From a checkpoint of a small contrastive image-text model: 195000 training examples.
Rows from block 3 of the image encoder, named by matrix and row number. Rows with one number belong to one neuron. Each number is 128 + 24 x the weight over its row's rms, rounded and kept within 0 to 255. All counts start at 0. Numbers have three digits each. After the name is the row's rms in percent of the matrix's.
# fc1: MLP up (encoder.blocks.3.mlp.fc1.weight, 1152x192), inputs 0-191
# fc2: MLP down (encoder.blocks.3.mlp.fc2.weight, 192x1152, transposed), outputs 0-191
fc1.386 124:138140126122132090089122114120130138140069164159119129123103091158090115134144104072193146079122134090096145116118121133101128150118138097120122088112156143153108141129142137078132138113129079126111171119144116127107138157120103128129123108097128138126118199139131107166114119133116136157123150096147092125140143120145129119117109117147117066140182161136134124141143123137163096131130116155150099175101179111137107138137144149107121109141076144130131121111144101143140127151146164132172109167107123151088133141160128150105150169101135131145143071091140140166131108185132133121
fc2.386 123:152134125097154086134124116146122094065114167134138138098099129148163093143136101129122088117144137146100171124123180132164122098109153102115127134108125093155137137109158143115151111119051137106160162157142127110173139137116106147154068134117136077138162142145125123106078159133125154124104142118150105094119144162141140167135139129127115140156128122087144132130089145109120108143094127153093137168133147128165127125090126158112090158157096159135107106152132193130148114095137162086133113160125119152123126125127094133118126112127077128129115143176150155152101140110112123119
fc1.387 101:123174110144119153116103107127150121124101120123160109110109132138130122168117105101131102121140108103114133133110168162103121119154148124134157083120129071150126134122132127103106119192130106151157075114154124120132132114123146140126134138168145129086106074138155095130138121122127145110107143155161138162140112111162108110134082156121141139120088111079143139112072183146150102154151121136134113171176147116128080132135102117134070128129140091096112074116122110153135102116179126102159156105107124132099135129168137108145110172137138144134147144132144107150180189134146113147
fc2.387 088:147092154120124150131138158115135123113171095137082119129121092138086101150172165153127145117126121115134109144155138119120107106090102141174085182114127159144115128167153129101119119173127142171159114157108149134140134144167142132135117123110143121098114113119130084103124102123114110135092124142114152120138138153162163100117106151167139135136124111147122118159114151096146170099098101110128149112142083124162156126130154130144136122099120134126110144092072112123100207118092137144135142131083111119142170155071116136089133084132103127156122119144105136074159123133172093141
fc1.388 099:128133132140130110134138112116141136109100117169111117146118121170104125108108078133100124104129126143121142146130129095139108131105108117114122130143115099133081094140085144146146117136133130158141131091157108156131155102132142132128130159112113111053149106133068096138127135101098112163128130105138107135176142173127145161149080119181137089155103162103153159122133132115120122189129122124105101118180117118195141158131168128131117083157127142116132111164108124120099154151157100116103118136145106093100138104146175112144162150130160126155115140098118113129210145131134128168
fc2.388 076:103112122089099101163106102161135126104079098180148103120141142163156087144099143136110131125131133119155129134127114156127117099093155077104139094151125188096078130130144152111146133135119131082136145164100109140153176179114125137149152139131136123151115128070143084102131112116109089140149114167105110137123118136119135102119104110127147158115128108134098130094098093133136147108137153146149119145127131111098154156109148153131146146123113126151120138114127129138149103126110196123091122139173145130128142202189132116128117169083113140095113165125109152152116125162097118126
fc1.389 110:131129147109152117086077123060137152135119111136128087095146138154129143152185119114147127086117147081135160095164101128127080100122116082144102141112131126123141127121156163094142137082139076132135145092064149183117104138128117151134119097097133103146100148096127139137113140137142140125112121125180079116152146140121116148136185131117128110153160116077107159141123111095153104187135146128105132145146145142123150130116149093142113115124085141154111098126173136150137125132123160091174115140120130131144127142135116147118125154150147130089179130121099163145125128153120146123
fc2.389 139:160159161145160095116086154116111102107125199166099106144134134164120150143149095142125092137102132135125145134146168116126147103064120116111155126119115102082140101112150119138165195141129139128095130137097133113132142125129075129151102139100149104137126148106149123127158135124124164132109154118116097132110159110138115123147126116114115106148126122139144125144091137113159089132103172126126088176120094122152139118123180147122089162116122126136124151136094157129151116108105149137142142189141129111103140171120134127128147078087110138103140094129149193069104119124147091112
fc1.390 097:134168137122179096164145153101110154148089123173124177146109092105118113135136115121130134114152164153130144093190119129142068190093089126121166123114149168116131140120150122125169123097090129187128102147117155110144122129095090094113132114098127124120096108105178090134110150095125174159129139117091165136108147100109113114122101135138106101138165088104154135123111130155130122123120114167145145115094155097138143098106137145107120136133151104087135164139152136136134153104120155140140143118169145108142098123111111117151098126124147122167114098127142148088125094159116152117
fc2.390 109:091113160183082126116107176151123123120128127129179142116128139131116155129145117140102152123113102098093152117115160118093117146160151162118094151163159144129079121096117118125108169157164090056129129115081140111129103146082146153100104143124088093158149141170118185094155131102131116100113125159173114139144130122107063130107095115151079146154115161132106122100138131116164132129134145093130136102121125118104106144125117117114140144123154167120136107124125166135151141139145132113092174145120103138134160127157116101168144135125143129134151167094133107147098156130132136112
fc1.391 091:114122100101118139107137090126130085150112118101144129113099137159176138133111134124096092136102185141165178120127180123102099128120095143109119143106124116158101115098147143137139103138120093123120130093113140113139160110067122134107065164114177141150096104142133128119149110131147158126126100144133119128158141131140179117134140156175152148162123152117143139109121094103114156127139146149128136120165106175085098125143085135166080136111123092120135070124163113136133149129165123139117162126087151122091149136163141134111125152078147137122152156102111143113145133099150111179
fc2.391 079:119113116129140165112111137126149108075150130110107093098182128151102141132147076159170121133136158141121107057157130106121122117121164125145114161148119109117128126143134097141104118126133126192148119155143112164110138133146203147123129122102107144153118119175131149161167171116154174137147130128170170120064127088121156121149135151141152129105119124112118081114136084081091089125087136139130119125130133129092169159151116136120110106134107106130174089122094106115141124110144123122127119111082120117125078142117130119140130166126144114169139101117153141125142130129090138134
fc1.393 102:127167138167097113056132062152115136163159123109122125123159154123155114156170102116071146109119157111112163103124147143139127127151110119151123143130153113120181116108141098175148162123093106138137156121112156131118138122149162160145049154127154136183126123158129106135128140096135117101161149096191147156120154098138153107157134105137119141112124116131117148114123161090122101133162113102142143102107127149119121125086106140129094080153126142093145126129139129070147123134136129108114148090126121131139145168147143094104128110130146095087138112094131088128106120121126135118
fc2.393 066:175145083168077116125105145126120131101146061154084135122157080089155139134127137133116084150119129130118114116105108109123151134089128103117078148123132121076123121091121129125149157128135142113149127115080106148144144138123153155111154144143115129156130168131133121100119114153146123129109142118121102138137142089150093096134123171157136125113123115110162138104147114115144120124106101139171131153136114134087143138083119115159114138133135141140168117136118143180156148147126129106153111145106171145134120181156112088123061093139184125193092142138158111150139152146162101097
fc1.394 114:111113164097111141111148081160124137131077134085079109111114104127120096102134153147153092151124132126127126125164103133168141139131152134090110164146132101113143111127104090140147109075143158069158143154105150136103104119093115128133129151132100141145155122161123136157088168171152139119108119094117134132132147093119130187149137099118131117130152150121165061153110125150143121111121145095133096145111135126147121133138164078086126111109106104156143126146111121143123148091152134175107103114117133130145149125126115138057132144112186140108141124143134151138158161129173150162
fc2.394 129:087144186116086141107112099140111172118115145151099088125154160113110114117086118141128111154139123115069095131148106098126105156139154164101142112144163111168155183081087135090111142140107175147115148153149135150121118093137144108150128163141130143125136142128167157126089134097108118095112099136121092120106158126111092130150135141130140151139159112131131124144130157106090124152147149164086078139114135164155126096158100116127140131152164114116124111182146160124102099157134169122178099135095150081127139118124134125138157117109072148142131124108126127114115161131139125109
fc1.395 097:104112152147147120111132153130101158108132132128136122120187181131111136158158105095139153141144151154133109133188113126101112142120136103153146130085085132121131093157124122155136134055130126112134073122124142099143150195126125128124137087137180133163135106141121092122148111159136150111140107116114070132190125117165124158109175140093148126172105096106109099133148139136097088162116094126131145129136103126116093115131095115115106107115122123114148100140131104143127158106078154158129153111135139104144107101128110123134123125104185083142120146142152150133152104119161101147
fc2.395 061:133165123122137158115136125144138074127107094163141115159157154166121098120141136154123123135138108141088112127080160099143139122131126110170117108115121086092138122138104097161125166103115188106144118090098098123141082130099146137087113130137138165145139147140129124145074126137102135112155119148167097150173124112141153096163134132131119097155082123120119163105115110132113169110149151143110108141125087159126116125108099160118147094122128138118147096081130123131102123081121132135188111133137133130120135102080149140121171103167106106088144139130158170160188143153143138152
fc1.396 092:112116118126102140118102084071161119064128080096137113124114146114166109117124134107123144104125134093109135133135087101134183095129137178135145161119144145118090101157149170126135172113147117129122124134125157134096150153124142173164113113138135105107154077152181155137114144144158161164101124101122094145153093126144133102123103098089105150124152157092161104136100084142147145124154073143143152090087124150140091124168143148108142112144167126121093129127114147098125179162134136146104122141140111128145130132150117185121126147130099117125140149123125117106123154160112140145
fc2.396 093:157154124132116089121116148127123150157131132116154111132153124153102139136090153104126152166098117144099125079177085148105075147082151074131159128119069103106149120146103073103082161101127116127120139168165120173154155128131133152144099140128158157174141120132111105149155149164136128141107149141150137112132109153130150098102164135110121127127099114110129130072153123116088102137141136130150122123152138110076132146147145107130115104124106121156116134100118111177168145107152157155151108102147121138131116168124146093106106152090120081137128090151106124156114116161152154113
fc1.397 100:116143144149137176126157138133120140141153136134137147094073126151143110144120137141130145115125111109142132122130135116108192166134156112123153164133120090147136106144147103104133147094094156163093115141129177152124096157119139150093161151083115102130152117151171112127108102131100187090108103098139096115099098101161161126153130095133158124129092106052137112086141138104138103168119114134131117140120110140123156181181103130147130125105096087167132132116158113125125140107129136125104162107117150089110135163140137122187130124132161128125104124105123104146121083119076123128
fc2.397 085:113175115127107107113137096124116105154140115096094145100150152111151127137103137145076122140157149108136115129128140139124063133116098150085106113117119121144108079135066142114134133145130154079151121148100140132113128080101120133138112131124109154146116140132098161119117136145140075162110133133108146162156148159126135147097124155152092146113093128181141090169160118085134170129137149125121065111163121171119137104116126144120142125141168116116122102192157147143132127103109126134109091176190155123113119085127172095121117140131144112147133114132124138167157152150121132156
fc1.398 111:148121167118148116177083104125165156103158172146107118102125139111172121109111094089135130090158140139129149139111130076149116115125154141127170139183124119117126100137126132132099134092106156080118103099115128130118159110151113161112111127119154088150099101128083148146118099145136132131174100103124095178135127148100126133129125140154171115166157078123138137123142126119146103092137108129155170155086131112140122157114160152181111151129140187139093140131115137115093107134169161096129100137154116095084148143137106100087123123081162130124106133131123114150155116148145123126
fc2.398 100:125098171100163131172131130098072129123110113116148141119109141114088074122152175115102162091182153052153149109141136135150104122129170178119127131126092106156116140147128129160092136116097096159123121091093130128131123126150128136082172127123090144117146110114157118145141109125159100121179161106161106123117095125128138137146116129121122132129144137121111174180132174121095095126102111106145155101114139150140142100098163151145128142143093135181128140124116133165133139154138138157115135108132124137106140096094079129133121125091124155108139105117133103089163140129153105153
fc1.399 096:091130133143122109104102112124118136186165147110124110125134099167136141186081129171118104138166128128114145110127165138123115138091132106149176142112151126089121130123158120143154159113181135146113102147146152164107131183124133114137126105120126111127192103121104127107105165149125135176105095120108152144123115124122130066102149151114147159154154139143131083108126124103146132099148094124142093155174074122160106081142163132123123134136134134113107127088085112154118139082056140133116109120080112137109113104127104137106155166140134134158136142126114107134128133148118160132
fc2.399 099:097124166194082160114127132144142140167149162085107143175166125175140157135129146125140094132119132118136127142082119151113130123131126099092144062153139120133142143160110129152136126113101096124154141127152178155138116091110105120151176082109121132136139084112124116086109084115142114130094128124121138124143124138127114143121112147171097131097117128141135080110164169139185102144094130069121117123103154129106168135102133102126130128104141151143115176104134131172113126104074119161151113128126194132130148141141123141117090141140081150129114122151123114113114136128118110126
fc1.400 110:118131191141131130131141094156116106091107123107174133138132146146175113126133123080134106104118175151132141138138145160140148122151153101120140166105145096105133085103158121136116145102122125104087173120165139110167112118074098131156127120091093134116123096097135118121130164125101123077111109151167091134168142137094111148127149109106143136184158124117083137158086079133117123116118141162118141126135169142160087118111083138101134089119153145139123120153128121144096139129151123127161151094149116160107101071131138123124125139135165118143194142126162134118123131087134136128
fc2.400 104:094093118110133144122107136198100118135102119151100133143088077099144143146112161138123121104140129144134156111177126143119172114126121108116139177145129136187145133131097135141162120119099051142095152096090078126145137110146112129099121150099166121105147137112147161126133133097129163139147133118138099103120123106122139138098134106178163156111109131158179126171158124137057143113095100119146143145140141080144106149153144122148159145125137157112068124133162125138133117111140148099130122131116125107157154092125158127108138155100122122136149097099136101121129095142164105132
fc1.401 098:113125107066143145160146104133113088198142167104102123161085146110111135104021089123128107131130136170107128153139123115099111139127131145126155156132194106110096116120138127093151101166171102132124111158149130155150108133183108132139142123116136133141138080121123102136120105156117104138123111146124130145124118109143132131120128131100121103169169098124140140099101116114128135092183156139136094131102133184125116122172093139172128136117142143129126153126112116098092139126174113141116099122092124166155152144117132094108133115148141157140143144149121145101126106141138111130
fc2.401 077:107119148127114109134109096171162186076128139143122099162141079135166150055170132138132122074141136154140110107154089123140135064124119122141128163135145150133138086133125175138112116103104111089152153153120144155130167135139129133168143105121107156143112120132131110127116097165131139138130087080123128103132118124121152122130117100158141144113117135158156113116092127120136119178106144126175097097130147080139173150138131104115072119139166126093132170142118150131097115128079152171131121148122134131144127123139116149119137105104108116125118103122160091124145139161119081166
fc1.403 099:090123129119147138142141128118128159154107151157138144125097131159158155079114094127130104172148128118132135136126092127158127111159173151137121134108140128093145096129113144108088128116119146127134173120117173145184106105078086110097139156110059138147152126142153142145149188125142125143145069137108106124115139110100112123096102142123169149109156136133157162167141109117136119117140111115136123133095114148080097058122132131125146126125117096121142130086089161119148151161128115107096180109158133164133139118141144126171139122135144156114101125138093122073124141105109096167
fc2.403 079:115111159152120097139127139134148142110142100146137146093170121083131067110109157145128131154142142118125155120116152109186120138118137160110132127159111119094141174137150100185200159100152122145137117091135105125097145136098156073152150096107137089153145138159141138148074138108122115098115143106123105156142171118112107160145159131101136155085159137138158151091124109145142145076095135095099157108120114142129141134129106174125146133125142136076126132131109102156159143129107145149120100083072099099126140148116144111135111136140089137130108139161109151116149109121118101112
fc1.404 098:096125165127137162110128113158134185163113113088101155102102116116122122137107076096128107127141096102142128111156144120131097117147154158175154136105137130177128112124164143130147157125168100063109132156167108128149129122138110089120133124141122143113128146111178160120133132123123092166160107149081117114154121171086163084099123195117134151178164135090151150071131127145128123106107108101140141117110091126148116119126144158127100128143120096124141166105113123106105121143138092119120128126095084101135163149128153106144139157141142127138106126165124142102161125117092155108
fc2.404 083:140128159149093117106147166149137138115118084125165139099072123170101107138123145135146081137145149157111142149140099104118156116114131113157129071175157132114138122153121112153143139107116121124164102107124114136127127101145107087191149134175133127096121170159125090104151156117097091128164120133102110153108109158134113133093116162096152124118140119059140128167117152102123074140112152143089077129091115125148107125139119141179136164114147149142094142145142153133123144109144108120153087118128115127124105103131151151135148112151124188113140085113168103160108141121145133125
fc1.405 093:143145131123105169105152135109159142131148097141143134123147163112141103169139092118160125148099167117142135142155107180119112150164118146124130145082146101093139073151129107126105140126115131118155147083116127074102139127139123110113138158107110065144138133151088152105131132127132111083158099159082153145162138114140135201136119131162135120140107137132084104148140158119081092169136118123119107167153088107095173131120135086155138135088147101120142107141131104144143126134136141162143113105124114126077134093125144175140120145141134110161112107099142106142112097134178099116
fc2.405 086:142168089113146155116119129103169124114160135107167124166108126147095093144131141126172083139087126152142171120129149144132117083095117113139129082068122126117097120174094119135105116133148156110135114157112129143156091104181131144140137088148165092124115183150092108115107167134103115147121169121098093144139118148077168067151121112118153140130135101109139132130169145145113125177130120108133150084137128145146123130138125134094129131112119099129064104090117128116126172171146145111140146150114099167113140120134153135144158145114139137118085105130135143128111109136140136162
fc1.406 095:131165077081124127072149193108134142123100112107148130151132156112111115122126102129146155145153156109086088125151087129105146087112092119154112153137094143131139104100078128123159167149097109128134124098153169139129135131131116136120161187093125138132165105126178139152106121097141112057136120124147175108139135092115133122136134106138137113113140136149118135163156114143124073177098132145109113101108114173141133156133110105129143143119121095149104106156106123136102128097116139171120157104117187128165127142137113139100105163110143099133098148120139158139113145132131155101
fc2.406 084:080144134118115167087122091134155123150133127130102138132150077130118120153102153124120105139113117159141167135126171158139127131153140149157130084125075121150140147145150136131156136120141118117136111155127131136077120156138111127174150100178154140124126115158117076137134142191130148190068133135144135163166098150142132123116162096134151112157127070097114133120160147141148126124135082138118134115138099129125124097099073105103086146096123139110119115110140161131166101095095125116095113154086128147118133107131102124180130146120173103114138104126140087098138144133125119095
fc1.407 104:144133144156149130130086099102104141158059137115111102109173134170154183171145162158156162137140133106125148153152145140174171115119120098109099119169097100125163138091133141080099117127120108124117151120160126143097065159137139149098065150114099131117128137140132130112135122126136142124150134125144118145072127102100137135117117155160118124111155101124117127156126131107136143119173124144140159144136108118137139123158129110137125120119095087111120151130167114121109110141092120135117146082154117110187110185121145115149089153093109121085143106145109110116089105115142166159
fc2.407 129:098151096151103099119141099108117109145128069159096162091122157147091112167080167124140157124138147096104163146156107151112121141152123096158119096185133149094152117113127113143110173158153173075107190086159109107148149128142130100145170106162102151107133117133128117133150101127168135126131140105145127184162143116148110130117115062128145109106156126112099136126153159146114122125099156147143106096152081123126087177126085141094109112133105120112121122139135111121134113144110128153138143117147142092124136142128133140093153101116144126149137132167128134110125117149134097156
fc1.408 105:136146146097158078115132094109163147156165102127114142131139125135153160135124124180134113144117134096112145162139110109188119117118137063128125139141164101146125132144119130123165112145101099167123111116093126139140129096119106149123180104128091106133104122101161103128179131116161107135154146114155094110154144119150116136099088130158110130134122111090123146133137137144149141104120126164128103113119153113084129112169160111136162112135140118134048152128143084128124107137126129126108076159160120124084100075161144133148107158109107127125159106116202147137120129160118165114
fc2.408 096:165145138133153120137126157164088136087127130131123124107129112103173146130136126060145153159112115163136100136095134154128142122108142112120170137108133164129112129161135097134144130140111128107135149141171173125068113156090122134108124135106112142109150141121153114083116138143112121110116119150113176105115102133130129106148167115094142138140109100157162123104093125102123107192078095115115128137153105170132135192081125145100113141119122145111100086097131153084124125132124150142119134139109152171138126137132141147129115109088201122128112156058160153123140136104163107123
fc1.410 095:161092168165185130131121109123120166128115124108126139088169114113155126109114150120148091113118147146097095173094165122132155166091097143093143136113099184137101099093097131118158137148138080140082140100099120159147088120130127084100161053140082150093137126155131144131154118147112128147127144106158110132141095160125136160149130125174152165153145118131150132139103157102121101144116142134119148118118137126183150130112169135131090147153117114102121176147105129139100140120117132125125095097088118141137146117123145124126119091101141129155119097158121139106109121150172138137
fc2.410 072:160089171151106122146133124117142095114122151153092119095085106140122091156114109149112131108093138154100112127126093147146124124125125153131154077132138139114120116130155094133113124156134073146095111155154099142161136098123144148119099146109117092120117121113124147148111148157144116107160130131153125130087115173098152129092086126129151135121139153166137096097092104170150083109144112140094134150109166125153111147080117151129095114114170160116165152118129167104095126127126149171128115140141142175172101142154075100141144136126112120136169149122152161177119116136096090176
fc1.411 100:098124079157140137127131140126141115111131128092093124110121118161130113152103103113112115150116164117138096139129149123145142126128100105174148093111130119101108159087129090094164188160113128108127112133158054125139143133134140157126093164158126159137105174137132128117133161144181094101129114120117122094128121108120128147148172118127128166150137092112175130101152159133124079133123123170133175084119132146172118109140104123150148138164117082118110149126137139133111118132106139073121169147098065103112130161113105139103140121175119140076128128147121132121143140135123184128
fc2.411 066:187108147123119118121142126102166124131121140101102117148152129126091125154113136116144089116089142128143166117139151144170146150148156126118151101174052087151113106145174123112134143129131110132170153099152133124113110128122111162138105124141114100178146151176161140075114130141163149103143143154139087117127141166147142122182126152155143136111100148095140113090151114120070126116103138121139160127109132113121127154113098087132155122125156137143159137120121085082105122117074126135101117161125096099107131189128102104126110132100173104128124116160094152106114141104141119141
fc1.412 095:161114121136120079125101140106204113130104118156106107122128088113110148116140135108129120131155116143119137147118157124165138100150136121147104121131158109138119128103122145109121134131143136173102094109143122156099134144149167151111157143144089169106107123147136137154099113140112129125116145154100112152120156120096154104112141130146109180111106083158107129156118162142123116107136159125115159137105065142162091135171104156094104135111104127102150170069144140121093095185134131176118111142115136114145110138146141135154099104190104060145133112133171119108140124086164112130
fc2.412 097:084111153095173130138106119116109123134143144126120124175146153141091112098141079172099138108088137088113138098176155121161100143132136156171108107102109153104138160151142097149166124130091120108161152163081119126152094111100150076143125152133112126125172111133117153139127135175144132100137144101117122137156135137148109161106129146143120110122170081120132096108162084098104171135098136139139159142135110102139125156110130133110117159113137140132126136114123121143155103125090159147118123134146155137116100093107206098165102098091111152110162135118106114147144132148116149086
fc1.413 108:095155146122111079179158163107156129142158133166137108120144102089112126105100114117137175125113127166152145124123079167167143126141179136098120164134106126084133166126112130131174099132117156140101142134139144126155094105108138151120126124116071146137152112169156146133174107100113143141139089136108122128134128120117074160128097113108101154101099129097105103149129132144147090153116134171107095141131104106113156147101149128117106144122130113149094130143112098165169160108117117123090095143101139117156110098084162158131106112112159103114135107126152111116131158144164122187
fc2.413 110:157063093103153109133125113148153150124131132147135100103118158131144151096108149090092146100128125127112099119150121107138149178094154143131103124116136110145116154131174107172122136110112144149106152127151078116122125118132167097088107132131147128123157178129114131123103109135098095111103149154149150136119108139172159100180132106144116140149149150151127135137111113129123092151127124097126145157126168128112115149116113129120125056098088129076094158131101121114111130133104171085204152154108161143137125106143173143143116159122124087130115144108119080128131180120132158140
fc1.414 103:085133149132163112134090076106165164137106103120137125128157148119161165124169141082106094125100098160163130087101103145135145147166131107135135145112104123142174122132131116174170152088103136117137110105126143107127173161102129138120089124098145179122145107102068097137134159109164129175115114152110147114118160092118141139133115124133136147148165140077112132104111133100113105112120124116114150138111108128125133092137128145137140113146121127161115076109158096114182144139116121125145142122129123126106108127105167148098085169162079106112113182144131113158138158116144154135
fc2.414 094:097138143116132123117106124140075190127142165154121083096106155100143180133137101133104129131089131139158090151152137196163096158166139166120122170116110100111120110120162142159176144083126138135123117110087116111158147158154147143136117119175107136106175133137154117133112162104142145127145139128108131144133143122074141134122123101158102116088108178137115114133112129120136109182119162112131130128142134116137146114117139126133109159104154108114160113132113092179137108120124125113122114110097127116107134168151115105120112111085118127131132149108118060164151111111130069095
fc1.415 113:127158126109155118108151099119092174163139128169141128099193142114095150131093163143127105144119079142120109177107099165178184135106127138139128112108119107128118112120121129105126176191098128139136107114100134092147069118118154132095078087149111145102134128080121136147138175132148150136159127081148120141102120122115141135114119137136110092147125109093143126131163141129113114138127099169108090121145132136141101127134106093141068143126149140101143161131169099166136174167123131142097122149100123132149159138154132123137090099151102135146104116147114128112112108127138110154
fc2.415 166:112125084140125118114149126096142121102143122162098118084140150139126077163148145153127120102145147145137143141141138144108162145108137146123097145166102087104129180053136134133102162108080141137132091098128083138091093114102115091134139120140141103118068134092099115167172142181144114123193132125156138154127117097138152134137140090119148126133135160140120083150139146121149104088119125141099097111138088138138111149176150129095103125149104128152169174151108112140124164125146101163168134135129120153137152132116138139125126169111124132114141120144118158160106136102099101111
fc1.416 105:108076136165120122152114148098149134136154133138146098125163136133123110074152129085125123105169112103122128125148151166125091130151152113135089149143184106146118082150092137108163110106147116174162111121139109152098118137120128131095119150098130131099150117169125120097066119124127118123116121135127099118139130103136133150102143136129149140126132156128159057091163149102147124124140141125163128116152151127113159190107101105124122157116146154097169092154100160132150082134126135112164103111133094122122140152117093135108157098129129134143098156084121169075148144166139138170
fc2.416 042:132131074145134132140144118162152128127107135150105148128124130182061082105120147096139133131168085132130130117166168170128121102123149111131126120137129118165128123127115128131132148073135117142152107141148112165128144147152135115135137113112100147096098104153072162149100166112098118113121125163142103152142119110181123122136165119111126116115151161130175130119102135108134166098090112093153133089164136147116132139125147087125106150088182158119194107129138121129187111120151102142106103089123089083121105113127120139086147118145110128129127140123065153115132144131147129154
fc1.417 098:144152175149126103120102110126131161135107144106126112135143173114065152105128139087084177137184138137143089154123139131147098160161141115107125126119132192110089134154077112176103116118143144090123137129136133149128118123128153129131097117154105159122116169131081139077103137151144116157102135142137138158150159082112151147112143137135113158124109073111130136093087109164172127133182131092139142114121114097134157168140132132147090150115128115132110152173128140122107128128116125126115084102159128156127137109147125124115117120152139093099115114065152116111154135112147104156
fc2.417 126:139105172133124127111171162117170106120113096129138093155127065115108113174128109165131128155147120148087134095173083135112128120141149092105106112108102134095148153098113153134172123150161142140123169123146098161131097100114130119096111139117140177111109132136160156121118133106099154121190129143109169146103147065128070139179208159136125112107115131139123116115157112141133129141099133127143113148115095107139136122121107105085137140113104114132186095110132110141116152110110094114129120103131124153102114115132125143105163134161124131146156127162107145159128113149129161131
fc1.418 096:136153092105144110185149168114169130110137125115154115083134103122152138126178158143099141134160163127148104122102137124102118129118119134139136116085112176165138156121121106160162149145116094173139102113146128085121103074135133171129116114127157143121150115150105126145163121128156132061112101147135100124137112084159170112156097116160125115129120112124126103159116127139149117142132132114169078148101101130161116144141091137157131131104138108146121184104140148114141108101077126116123129077143131120131136146132109146092084189120098106137055147112147124132155122123143136111
fc2.418 074:126210105146145113106112142137096119115111132117117101149122144139158167139141104135104089143101098135175102103103114145117165130134127129094091112108118061108195111142164121168144152120114099084152126126120119104116102127103132128157141113094136097114158132169136146123142146133117100158150110156152130130093124136134109153079119119151148097163145123150100122084110145140136177180126115094133113156129115083142135170083130144121116111148157098166165066118141148113145125129125120127130104152103132112105114173162094134145152120158132103111161122125114143163103147135141121126
fc1.419 088:124143124146155095135107090143113123168160168101145137112129092158146090147074162103114136134097158141097131119159103126110115151126127131119119136107093136111150095140142154157129114091147110097093153119106095182121147146129123111068138167150178119108134124150117116121131113167163132132137112087131126117172112103157159144141147081125146120132121128111197130101124120137120069128115092140143102146158148084161103082121119101142098114145097155098154136151161145110095136141106103104121135157140122153172100135137132105128143107167158139176146117152153126113151117108120090135
fc2.419 041:168128110124108119119130120158094119166156086129141135132110124142108116140160170125125141124109110120164128080165157154131155144173100096126104106096121145141150151168139132149122105118123133101158099152073136135148137164122130132093153143098151126129113166139134136106136110145104107169130137167151128168124086147209094146142159081133128152118115131143092101120118146123135126135072112074131104123079109071175113117117147079130115138150107161127168091119106135168116089113147100130123137139129133136117131093152122158153176109099141152134111122123115153120140122091137143109
fc1.420 098:160133124120154150126113131128118154148115152157104109101154100127087134091101114135142142119115141136144116162167116087139121110104124132089152130154162088101154157101100133145122162096151174154110123139103095098127101111105115165135126132159116127143144145183117119121139126144124109091103143181113142136153106125124146159136114138154100110129125112110115104158099125120197092139095148129121131144098090163118090160124167090115114129134133108124133143133123134035084124076129098155141113120139138129161150113117133156148105159145164140145135103134189158112179160157124116121
fc2.420 100:136123149122112120110148134151146117136088146140108096156130124152103186127114081120102127126088097133174114134117141128098091128092169097105180168115147097123118119140121149112132117088142128142108127154114173093116141091126154161142130132115089148134115140141179144103148161148105126151158109140115146104121163172172145132171049105112096121113123130126124147123078155153135171114108164148150110108117120094167131101133163110135146114117121133100111102192094159132096141147096145132105152102128150111126158075133139116095146130099145151126145105136098112115135133156120119138
fc1.421 089:112142123117147119096133119126137125108125179086136122115129128095167105162149152107137152129113138167151133120171173118075108136193104144138137134120156130090158133136119151129174110113146130171144104100143131094129150123162134105165123139102150130113129140088166142112132153128115152115154138118141108082158133090162102110094113114115141112072114067110139111106141175115097115116161164143136146127147153098141121089126109092118143151157113139094140131123085121136103153122170113123130141136139068085078098105171144129115127133103144073147146110160129147102145129139095130122
fc2.421 086:120147100138171137141106127155124119153063114140146089159107114134136106144135122120151167114098113096130097070083138144129129152126121134173153144153084163138117149121155088089144152125095111147144154139166127132173096143140153129141154139120155131138146163133131144112107135159136121104117121116146109143079117123159157142157101149131082130096105153131130110107155157176110131152107102133167125168084091150083133151107113160152142103139130085165127055157113174118121146137100103139132149122106118112110097104117107148118173120117136163133113141118075140124102137130106143124
fc1.422 095:112171119125115127080139130109146103185110107139148119128163151141149136181112138147141140090122104157124110116117190079143137112129110117119099107140127143169134121178112138100099123094133121149089207127104080157143156138130132117157075143095115107132107133143130123149120100158116142169144098080133116135081112131125111151121102174144154143135150112120150104139127142182146101128148129116124103121139171171120119149117119138127136140112101098141158177146130183111122125141158151146133139089105134111104153167109099092145087121116140108096146105101111126134107111092111126136
fc2.422 111:145077125108124083142152131135171128134103122116148110159157111136106144149162108132120124136149125079163151142102117152110101152147110128158120115148173105118146148093094106104123132143147114156171101127150136108069115144126108105149156162131076148097131142118092146133138153135126118102118118153133122113127136147084121105142125125128141147120131096142163188133099153157112116166081108122143154159112109105145110121158141141126129150108078121096133124129171132146126151116145136076161146141122130122105139087134121118108128082105161161147146136162072087041150145140153156139
fc1.423 100:155085137129163149092164114118091129115157110186141099133161097101114150147138120133128125089156106132123087160119127113164145152128124102145063129104153127087117164097143128110146149153120143087134103118134109155133109120123138138114098101128165193122111127098161151085129145142186075091136083087143182154128113140102162158144089120108079147192163108127142116136148131152133123120118094121122091128150120167116138096112139092083130153127118151104137152105133129180126130144139143135140129111127133105156130109132153108135133134106102136121136110109129167108132136135142110126
fc2.423 101:099111139147130095121111111105169129124148113121162125091151119116104135185102148172149140112123109165115128122105132130112110144098137158105142142181102102115168124095182113107094138138139102138112101127089094193062125082143112122108129137149134083129085115142124135141146156145143169150152131130130138115098104135146119148115087103117134140125149129165169139147122142138149131119184174103081112138099152136098117096110143104144111090119158143126160153158141156134119085086104149185145101131126121167135150108106138145119099154124106131144123126115141092118140150112109104161
fc1.424 094:134134152129156114125195123149128150185134153114111137097144105131143096149107118138075161139136190098104085103136108162098169144069145105099142103114165123122165091144136126136128113137108127143181121136140112106138142125105090130109099098141119192153125147137107147147120140104091140109138144091178122154113128129129134076124114146098132137131104152184132096157144114097104090118129149130117124106133126121134105090101122098168115124135115112152101159117169124090144169139134132136096160134160124135140137111103117115158148181137102085121144132116121131156111153151136117088
fc2.424 081:124140124112107110132134108122123052141097139131130150126100122142136146147104118120125132097121120144138132123091139155125115103150133185145125133158103101109133140119167101132092119141086140063114128119140178117161151083132124164131145141147131086125143123138132094141109109138127072151125141184124141127177129115100098111129088168131140096165144154139158176105101137123121167157129099198096141137134116105164160114116097129148096152134123125162111109084131135141101090116114097147171138133139132147165118116130119171109134124116135161143076137092149094090126139159145151112